{"model": "image classifier", "dataset": "cartoon faces", "train_examples": 101725, "image_size": 32, "crop_scale_min": 1, "horizontal_flip": false, "translate": 0.12, "color_jitter": 0.1, "targets": ["hair colour"], "num_classes": 12, "arch": "poolformer", "norm": "layernorm", "norm_position": "pre", "activation": "silu", "mlp_ratio": 2, "parallel_block": false, "inner_norm": false, "drop_path": 0.1, "patch_size": [2, 2], "depths": [4, 7, 4], "widths": [80, 160, 320], "loss": "cross_entropy", "init": "kaiming_normal", "residual_init": "none", "optimizer": "muon", "muon_scale": "original", "lr": 0.013, "momentum": 0.95, "nesterov": true, "orthogonalizer": "newton_schulz_5", "adamw_lr_other_params": 0.001, "ema_decay": 0.99, "steps": 9500, "batch_size": 384, "epochs": 35.9, "lr_schedule": "constant", "warmup_steps": 190, "weight_decay": 0.04, "adamw_weight_decay_other_params": 0}
Rows from block 12, named by matrix and row number. Rows with one number belong to one neuron. Each number is 500 + 25 x the weight over its row's rms, rounded and kept within 0 to 999. All counts start at 0. Numbers have three digits each. After the name is the row's rms in percent of the matrix's.
# fc1: MLP up (model.blocks.12.mlp.fc1.weight, 640x320), inputs 0-79
# fc2: MLP down (model.blocks.12.mlp.fc2.weight, 320x640, transposed), outputs 0-79
fc1.427 075:499500485471515527447511487478508501480502507512529510499505543531482510500506489442499543513480498475502519484509508511477491514541489531479481504536508500523523522473510530490529488463483482478486513482506488463503560532504486567490501481
fc2.427 059:501500468472486514539510546516515531498487475511493496500522464526487471518507537501508472486499514510487485509505484475490510517493524531521491446516542439490491508490476514501509503489516497507544541494487498463498512488445506527481468506
fc1.428 097:472518513501473487444499466546494486485469459515505485510482498493504502509509479490522513521523458523474467486501472515513488519506510498531511491503500447487492479499507527516485488494483532534467496485504489539484506475531534573533507505
fc2.428 092:503500493515506477515509505494509517482493544499520460503497476520483512512521556448512488490511517539509522513447524480521527545442470503485480470517544502484508517503484380482517518488494513488514520503504514490484509506461500475522493516
fc1.429 087:526485468487487516476509525460489524533532469483505502524521467495473478492464518510495475500519534555487520506490466488480537490530508483536525495475549536476493491517518497491523487515553509508528513510507502475522463469469468464502492526
fc2.429 086:528484479528500487485499440470484483506497555504503452518481415504538513502522535528494518497489510504516464507490522542485486458490488497495508533494478463485490455509520512531513519499493510503518503479475496514496488495523522487508481485
fc1.430 089:500499489510470492482500525492515514513534480529467449515506461493522457457508520486518507476474484496537505480499463511498488511467464488541520484497465472547528527498484488470495493498482474505470535489519497501508517465498525523460488539
fc2.430 115:488526505486485492547499470482503495485521509506507519443491582494494499463501489517515496514467515578481496510471588530528477523515491498483473494528520512488502475489492474488502513504484519495557485516477505482484465474469464520472484509
fc1.431 101:527511512467472508518510503479515511529523421529446508500474489511477541509527540464468483513489461480507469506495503496526515513497488491502499477464517527480519514526482442495502474497474500523450475494531471487486500482525570525509494511
fc2.431 082:530535490520518503445409510516500487520516578500513508421473465457524469491512469492507501508487503510480480499483523523536465481517517454536522475548506535488501497511493560498481500495535506509484510520453467497515472521477479501510482506
fc1.432 106:491501497501493509499472507488499493496489472515481518496494416494501498516512509487493560515494521511500499468526452505516487508520506518526495440568466482508500468533502543501491517494487509493465525464488488507519489497501509527471490506
fc2.432 109:482504507535514495496518477515515518481512516492526471455518597527481469464517498512478500493489521478518507495494575519490500512501486514458488492506478515480497548503522509532504480475486491513529494510491512495500505472501493500504458536
fc1.433 098:520506510520500511511524513523488475548511537496520459553464492478497489484486477518498506501497512511506475485448540506537499469534502479533488501509485473519520486493503560483482466506531492488540512502511504529501540489469489522492493519
fc2.433 105:483504529485461492485482513460486477491459507485521502514483517480505497489486512508528438508500466496486508534528543501546492486492536494513521540498465497531493492492505486495516478502491508512501470484518503523502482443509516509493501522
fc1.434 099:506484518477477508476473497463488478514526470486536455525493454503492481513476518514503543476474511510497515498499532484487524503536502479485514522524521530469473506519514553503479526497485515496478500489504498525537472510520511532464503552
fc2.434 104:542511506475496498511553535520483513483489508509485442480525557499498482531493490496493474491536494540517503532473507511550497542508484496485503529541509474499501502506495470451509495526537490523465535516479474489502517422481518474494489538
fc1.435 143:471470488476529511483519528509493511507518478557453544477464426483514494531521537512481463506492479479514515490508531513513521497468487505508523467528453553476486486501497432550465533502480491514479480490495500509490509429501509533481499507
fc2.435 157:491490530535505497494484515517487503476524538499541483450533451495547508487500540456495601484496510540512528523468491513483478511528494479504537502524505476509496471497499520493490500499561514508537487510504540505508458525463463499471515470
fc1.436 055:491489487473535535499495503517501516504498506515493461539493490483470525496512479511447484491460534533519547509537489478494512506515512495504498494472482494524504520518531508509468545503532481508458483480499456491512492499499488535465477512
fc2.436 058:486501478488496517442522500537502499526485487511471441552492532521498489490482527479508424483493534436507498509520513493487530490526507516520509497539491521498489528506524453508494481516499494491502540473490482505515472474517502504508495521
fc1.437 050:507537503496526516487478512525500557502554486498511470500506488494497511497519483507511509489464507532525516466543471515543500518503500492497465528526466526496504538491487525491490502516473481509505463492463491479476498499528488499476484473
fc2.437 053:512520497509510518464501497521525512492474500509511439504512478515502476474516522493491420495501488476513475516495503508497496479523507514524485487495517468510503515492490500487483521499510499509479503532513469503490484515503512500518487511
fc1.438 091:495528479501488499516505492534473487508505579536529528480474463542473490484458487529490490479462541502499511526531479500494529500461500494468488441557554535481495505484531436464499478513533504467523470520496538515509535566508505482493533512
fc2.438 088:532531472492528501504474504501501493528484488516492433432477561496498489485536476515513464546508555502476510508472504478486483541488481484489505563473500482463492494486516535535481525498467482501474496500504510503492494485478506510521496494
fc1.439 110:452500514517509486496464554491479542480510488530496431529526566482504515477513529483514532514479515484491500529487470508559488527479495528467512442466459486499496522508507479503482520516539497509546503516525511511505515493513492515507504518
fc2.439 102:487569467506493511483472484535485483509494488542478537519484474511502513512472510515499497473484532483508495496503548488495531537457496495517472536505507457519489479487524509504496474457470493480527513513471506538501499510551514509453484528
fc1.440 090:436530496525510514476533498482475461506521534482499486508510490501505506454527517514505503481529495509519494471520494515470500510460497494452476511514475553483508505507507478488485481486485482531481497531513492464505474461509506495506511514
fc2.440 082:501418489486484483529505503514503516506544474516530475480491397531475480503467506480506522504498497542529490499481504469495442499504494490520496443499512483497519505488505543505483483496533531463548480534526478506503545580500494524529482490
fc1.441 070:510472522488474503496551512455509486478492426476489428502527512508487507511501538494492490526492481514490487518493517520484531546514487473506532566498553508477473498525487564510483526516496496471514477507509503487526514522495496476534489549
fc2.441 069:541448518507537464499444527500507528515553491493528552505530414491486495493498499540482455522532495457552502514485490503566490493456513481504490470503488530525476517526508480489498521547509538487503490518505489518489541533501484539526523517